config = dict(
    encoder_mlp_ratio=4,
    encoder_drop_path=0.1,
    encoder_experts_per_token=1,
    encoder_width=256,
    encoder_positions='learned',
    decoder_activation='gelu',
    decoder_blocks_per_level=3,
    decoder_block='basic',
    decoder_attention=False,
    beta2=0.999,
    batch_size=128,
    lr_schedule='cosine',
    weight_decay=0.0,
)
Rows from block 6 of the decoder of a small waveform autoencoder, named by matrix and row number. Rows with one number belong to one channel. Each number is 128 + 24 x the weight over its row's rms, rounded and kept within 0 to 255. All counts start at 0. Numbers have three digits each.
Before each channel's rows are labels from the 100 clips, of 14976, where the channel reaches its highest value: "strongest on" is what is common among them. Only what is clearly more common there than usual is listed. The data: simulated modem signals in the audio band. In brackets: how many of the 100.
# convs0: first width-7 conv, dilation 3 (decoder.decb.1.1.convs.0.weight, 128x128x7, each kernel summed), inputs 0-127
# convs1: second width-7 conv (decoder.decb.1.1.convs.1.weight, 128x128x7, transposed, each kernel summed), outputs 0-127

strongest on: strong noise (96)
convs0.126:124119145120152118127093119095175146139130151117138133077124073168112171108129108071078154108100134174128123089137130119107165127130086171127136110137107144113113154085134129140138124159112121124105159137130149122088153070156100154114096139151096124125124110121142123140146125129114073097151098149113139102146153133112096169145128095112145109159114151110130107091147130164129109157111
convs1.126:144125152156149168133157152140149139149107123105106148164127111096128083134155163152091110156114114155147148095104130093131100104125162074120115113089146142081125167143123119150125115128142124096113151103110140145169128105145128152142116121130106111152152076091129142127149148112091140148056140123099110093129092117156151122123141149138101112099158120137135132107091116155187132157094

strongest on: frequency hopping (28)
convs0.39:126166132120114117116120125097140105106131106117131145126142133109106081085163085102130161099078098122157130145106141107141122144129143121085129082116102071127091131144165075130121160139099106122167139155098121159151077138100128132155130173129117139118153118114119122119105126094109092149159155146175089124144094114087114101135098140133130131174158132113132135122081143153098121132109
convs1.39:177139143121091130142128116125136105132142113130176154125105122131149145144141139108097074141166134114186131108123124153119109158138093142147156111154136155176178163123129107107129114130116130145168137114138158105143149108129155141132155135186163084170123153121133125147172107146193109101129112148112139129127105138127132120119145104117114152099158065088129100166120126100154129162142

strongest on: carrier: 1.5 to 2.5 kHz (57); strong noise (52)
convs0.25:117133091146133136120146111168115152140112133131132098095127149135068110091088138081167120086067122127127127127156147144101110150123110127128152136097154182094114119151098089129064122153102095116129094117135116139116134144119107115122158163129110155114112103152096134177129161118105084097130157123089140132102103134099124164118122163135113102164112096118102137149125149160106120122122
convs1.25:123147178092110158120117126119105099167128111099116131114116131089179153101144116119134139113160085111079101139138106124147139117113106082140190166160159120126114113170143154156117126081125142139122124127127125139146095091123089145165104124106121136122124139099174114138111118113166132099140145120124141107108044092141116089137127096131114122115101147121162128117136096120132111100165

strongest on: carrier: 1.5 to 2.5 kHz (56)
convs0.0:124135125140130131097131099155126116164091162145121149066120089090116113118165123112122123106167087096104095142111106102135125156107145112132175139124092137168134155107084106112146138100096080152120087148140124141137111130120135093094143139127152107093203118124145151160113118087125131125164151127120131114123123070169125096123094151120129130158136116132147125123139100125121181119119
convs1.0:121149135119111120132121145201099114077132113116153105125139137148147182100126119159101182145152179159174103081166140149146140147130142208132110140117129166121157133157145139105118153126102087101161114136117123124148123097133107149129144124141118120104100114152106149111136136121088156150128128164131141086115152139183163164126154119129123148107097122127127115118161145114141127112132

strongest on: strong noise (90)
convs0.113:130134107149135128135095142147129159127146138142115117149089107162139109141108160122118124143135144099176133126095154117141131103119148126105151157146117140105137128139150139143126149130044100164145140102143112140124141126140132107130142135151108157111144118056131155101130123155083142147175153150185128122135158124091083131136103127110163143146100034110084133099114143113133142153120
convs1.113:108162185111110106118133131147152101143114119154140163109121164162120133133117136114140167108084159115083161115101130130146102117139127165123147145093147147146116097133125102146134132145196142118140107162143109137059084076110164166091116128116144131165129125100142124141109128161136097154135173111088136109127075130156140153141120144121150109132088163141110112127109120112153144125136

strongest on: strong noise (89)
convs0.48:077155153166164144120092162149140145127097121109141122154134135115106084124129145107145129127108105099154128133131078160149115164138092106138149092082153132119167159101161129113136162156108156106100124138074119092145157125107115109151150137161081110135115091112148100097165101118101086123162104140140143130139129113100155076148147117103150144112116109113106108130107163118133103110150
convs1.48:141120173135113145117119119081134144170128137111132146121084105125071132136088124139130118140173120078112155107116120155065147105113091139154106186107124139128180142102109134135119148119144135153138110116136119155144149117092120142142130141089135152123111174091130144090146127153156177140141114084149143121102092109107143114091103137144109132114113149179137157107151109101110126138086

strongest on: carrier: 1.5 to 2.5 kHz (70)
convs0.58:139145146108134134148094147169138088123159116092146103135130143192129114082119068102103120064160069096141145128161149144146106118113143133147157127067152121186094117112175117123121166125154097172114133142105116135144147151106088101147128155105153126107127138135156139142165127117118145130110160132126101131129122135092141117145112098084120124135125131123105100121125121114106113124145
convs1.58:142111118132108138132089115117153149130153113161145144088138129134107158191139124099124129122111185108172110114110117103076119218133133144104106086160123167108132124092135125116106137119170156157162112087137105110097153086137122150139145136101116145172124166145156148110128127128126105167152155143102121130157101126132143105126120141161108161102124138133113133187137122111122134132132

strongest on: strong noise (98)
convs0.120:095148097179166150127109133151104128134177148106128150132167126152118135135173139159164141137119122113091134155127114155148130162179106134119138136122198122124141161124119151137127139110152156146152155110106141103150099140143098119134156157151104152094164142114169094105161117131109121172155091123165153122122146158107149119094131116136141176098125083110097097111158169116128131120125
convs1.120:111115120106141125080102139085137128104138149115141141134123108138073106112118128120165137143124125120108166124122140132110135118131104123142120168072146104108130080082096115149124135155158102127119164099170125110124113135109165103087100101082122144080154150126129104124123128178116109128134092101150087113103104100119155117137127100088131138102098142171108144116110127141109157106054

strongest on: frequency hopping (28)
convs0.94:092123122128098128107077107138093129144127130145102122090145138131113160122115150071105116106145109098107089230125121132109102125118111113067132154097140101084144103115100117098131147158110137111119131137133134170120125145128121126155101123097137133117123112131093092141159120122136164113156144140082155133151158139102107142129157139135121142120100098154089132100121093123100130135076
convs1.94:129113152118131136126144115145127126121091123122136156119144130116086116095126150083140112203171148136146091106141161116173110157165102134094154124121133082150138113092132151158101125133112136142140123116133115071140100113180160131147114145151158135132183147125115088131146121158187110122131179125102135111158142130159119098134129159135119157155124164096137122154126132124132137152073

strongest on: frequency hopping (36)
convs0.71:119096099141122119108081130151124086089122130124117105086161094111121091112124133090091131137165113157167122080140108133127160127131123065105138116124138129132169135139128131147098133102141141117116100163143161147129155061131098091153124123130128105102120134131127121141112105101104073126144151136089123139097153102084102099115155111161117148136107127129143099176127131164128124170090
convs1.71:142099140144151068128157152136125083140133132075136156121139128119141104149124146207155137094069154123104143135110133115130113091125180161126132141110147141140066067118147078127147141151135119125118123131135135092114094136150120120130126138119145100108185125126128140114114118115096083141119131115173108083155164156160125136123109150153130118133130114160095113096127118127127144111132

strongest on: carrier: 1.5 to 2.5 kHz (77)
convs0.101:148096131117111102135127135108147077167128131114142136107120132145138115129105077083158146135120102155135156122115154106156123148110127068172154104091127119174135141085154070107150106107113113132112124120113136140099136139153121138157080140088120115145149128120105136129125146126105076134162190098108131134114125134069148133142141148129138108125133126072134141145150095129095156166165
convs1.101:110128112146128203129149140154141075117181128150168126100102127146141134145132147174105133090139162131143129126109170121112158125091118172084137083144132148142149139135140089113127147114106143120159103169109156102128151070137129116111147126168119087116126117099116134167140122096171120140162090131119133138149154156123125106094175138165143136122149128137126131143090137148158152118118

strongest on: carrier: 4.5 to 5.5 kHz (55)
convs0.67:143121122118110164125127109185165124134171128147132125120164124107100126143113096123112135102083090095120097171144136135086101147123095125106160167114146113110112125114113099138118112133110123082126117138141128153086102135098102167135110134098152090134156107134147114141135114131095126082145208139110127102110100121101109130109124106149079131142144119148137149157102073114101117123073
convs1.67:156144148090133121115116109126097113101108151147141152157173159163117106127174131107129132152106148125146138082177173115149120128159108144082113104180167134181139125108118130129082128104118132125129128073120139057133090115119156131123126147143162121149143141124103128124107111129166087117162097121087137143124124125167129094127106126131116138117099121106123118167136092148122181133140

strongest on: 800 baud (59); carrier: 1.5 to 2.5 kHz (59)
convs0.5:111167154129124109120144140156141111114144143110114181111111126140110156170142141112143173112176149111087122167147115137097079111107145139084176112121141118141137134134140107119148130105108098114145103134110112110150084128106146087137160133156116126079138168101151102095125143147117147112143112159119138169149132124124138081125112125140160159117056113151080135115119115112132174099153
convs1.5:158119141111097089109126101117149093138147140140172105147159143113068136076107138088144114123113119140116119172124159147134112160141107150071125162124138123139122146110088145149094095160143086142129116128135117121087102113110140175104083121083126113153137189141119133119149121179139161126143121130159123107073098110139135137133119108131120127115103148141125119129151174105121140092097

strongest on: carrier: 4.5 to 5.5 kHz (56)
convs0.64:153142125140103162142146084168136072144135119135106128106124158116118096075135099068109112121118120144091126127153132113172094103117176092163170147065138144122112116106123117131133130151120091126133157119128088144124110130166126139137120104112137118114120101147148105163126130091086143087157155132112153105126127165083110129131104109095089139152143125148129137105136116162086116159151
convs1.64:117147095109124144134096125133104104116126138116140115124137143188125124118142124150103167126168161098133112065144152118131108150154133163132157129186138105113135146138129110112110144088119160141158160098091151075144162106139095135153160134112108114129115147159148131152117136106176115120133069153097110145136090103136128104156084136115102120110107153105140121186149085132148134138163

strongest on: frequency hopping (27); 4-FSK (26)
convs0.107:127090147112143111102108118088138105134133143204122157102154073116112104157127123080159149126054127134137123140139165155081142103125147130120132107113122081155131110118123112153084100097104083104147105141138125143122141134107153098129145139144103132145127120120095124143125138127124135085149154119105141084141120105097108134130150125151123101125089105143154089160160124099085157138101
convs1.107:184139132141157170148140107092159151139109114104118122089109151133154143118146132128117132131166103153123158102141081124148127147105086109164112172135130147078118092128103144120152092162131138107134127099114144156131133141153090154121115124143116139130149134129159167115109132098176105098085109105129138142181154127128113149102121085094180099157139132098162163121095111144162138156132

strongest on: frequency hopping (32)
convs0.47:079087148104098133124132162105118157067135104113102099147115097129119077083147113111151122150117146149151130141114152147098148145141116152137164156144144093123114139125116140094137086088116126094101127118127079144114098096084128135148139145145059128136125118119154135152109125115174115127137047126117154157136102141121112142132139139125133135111117164115125136118187137094132114145144
convs1.47:162125106149141106129118125128156119144131123106140123125145125130089119144152164108135081174033117111127157138156060114087122167125101138115131109107129140067142161087138137120126103134127151138131124102122134124173085124145160114108129126159127097124140116138132138089126130153101113145115178118163163121166105145078139102099145107117123121120159122114142107145108095147117153128100

strongest on: strong noise (67); carrier: 1.5 to 2.5 kHz (51); frequency hopping (27)
convs0.8:145122112133143151079155163143106132138163121100090140128145143127120171087108139162152107128089077146114120107179084140164104150122168111134149118134170138145122148147136128128170116151106143174139093133110108115133134154079122059135165140169112151108141147099149126113136120128131146157121102117094133124119135132079122136091131123093146101126161154109087142126146133103099136155102
convs1.8:127105147098149140160119119109085142100122125124144131117134143157104146145091129126117140134159191090131105100146116117077133172143111137132125141142091135048103105125103135136124153133135142176167101106150134121139151115139126131148130124081120128158071170141105128167110116151100125131131101147140126118103098095136148104164130148129132156116090168174128090122168127118146117085097

strongest on: carrier: 1.5 to 2.5 kHz (98); frequency hopping (30)
convs0.70:129116135088115144130106112117134138145095135114090104111146140146123097149134083110150110099140109118119120146162123128181053129120131142159118151068132129101097129150112138108118130110134095136133113158128073140105151144142128120160128120110141136102154139084139138145092127118116112122108167101123151147115129123111131149090165113121139152115128095129134146114149056115064164190161
convs1.70:129152168127125144120080119147104116112162122105149128100119142112113148137111140116145176123206154107150070122107119164130169157128164174076152133161150123128151154145147140130121141111153135150173095152146119152088172093104130124105128133127107138151053153124110150150174127118164125125155142139109151119089125116112151136112142140140119136125118126136127125106129164114123096091133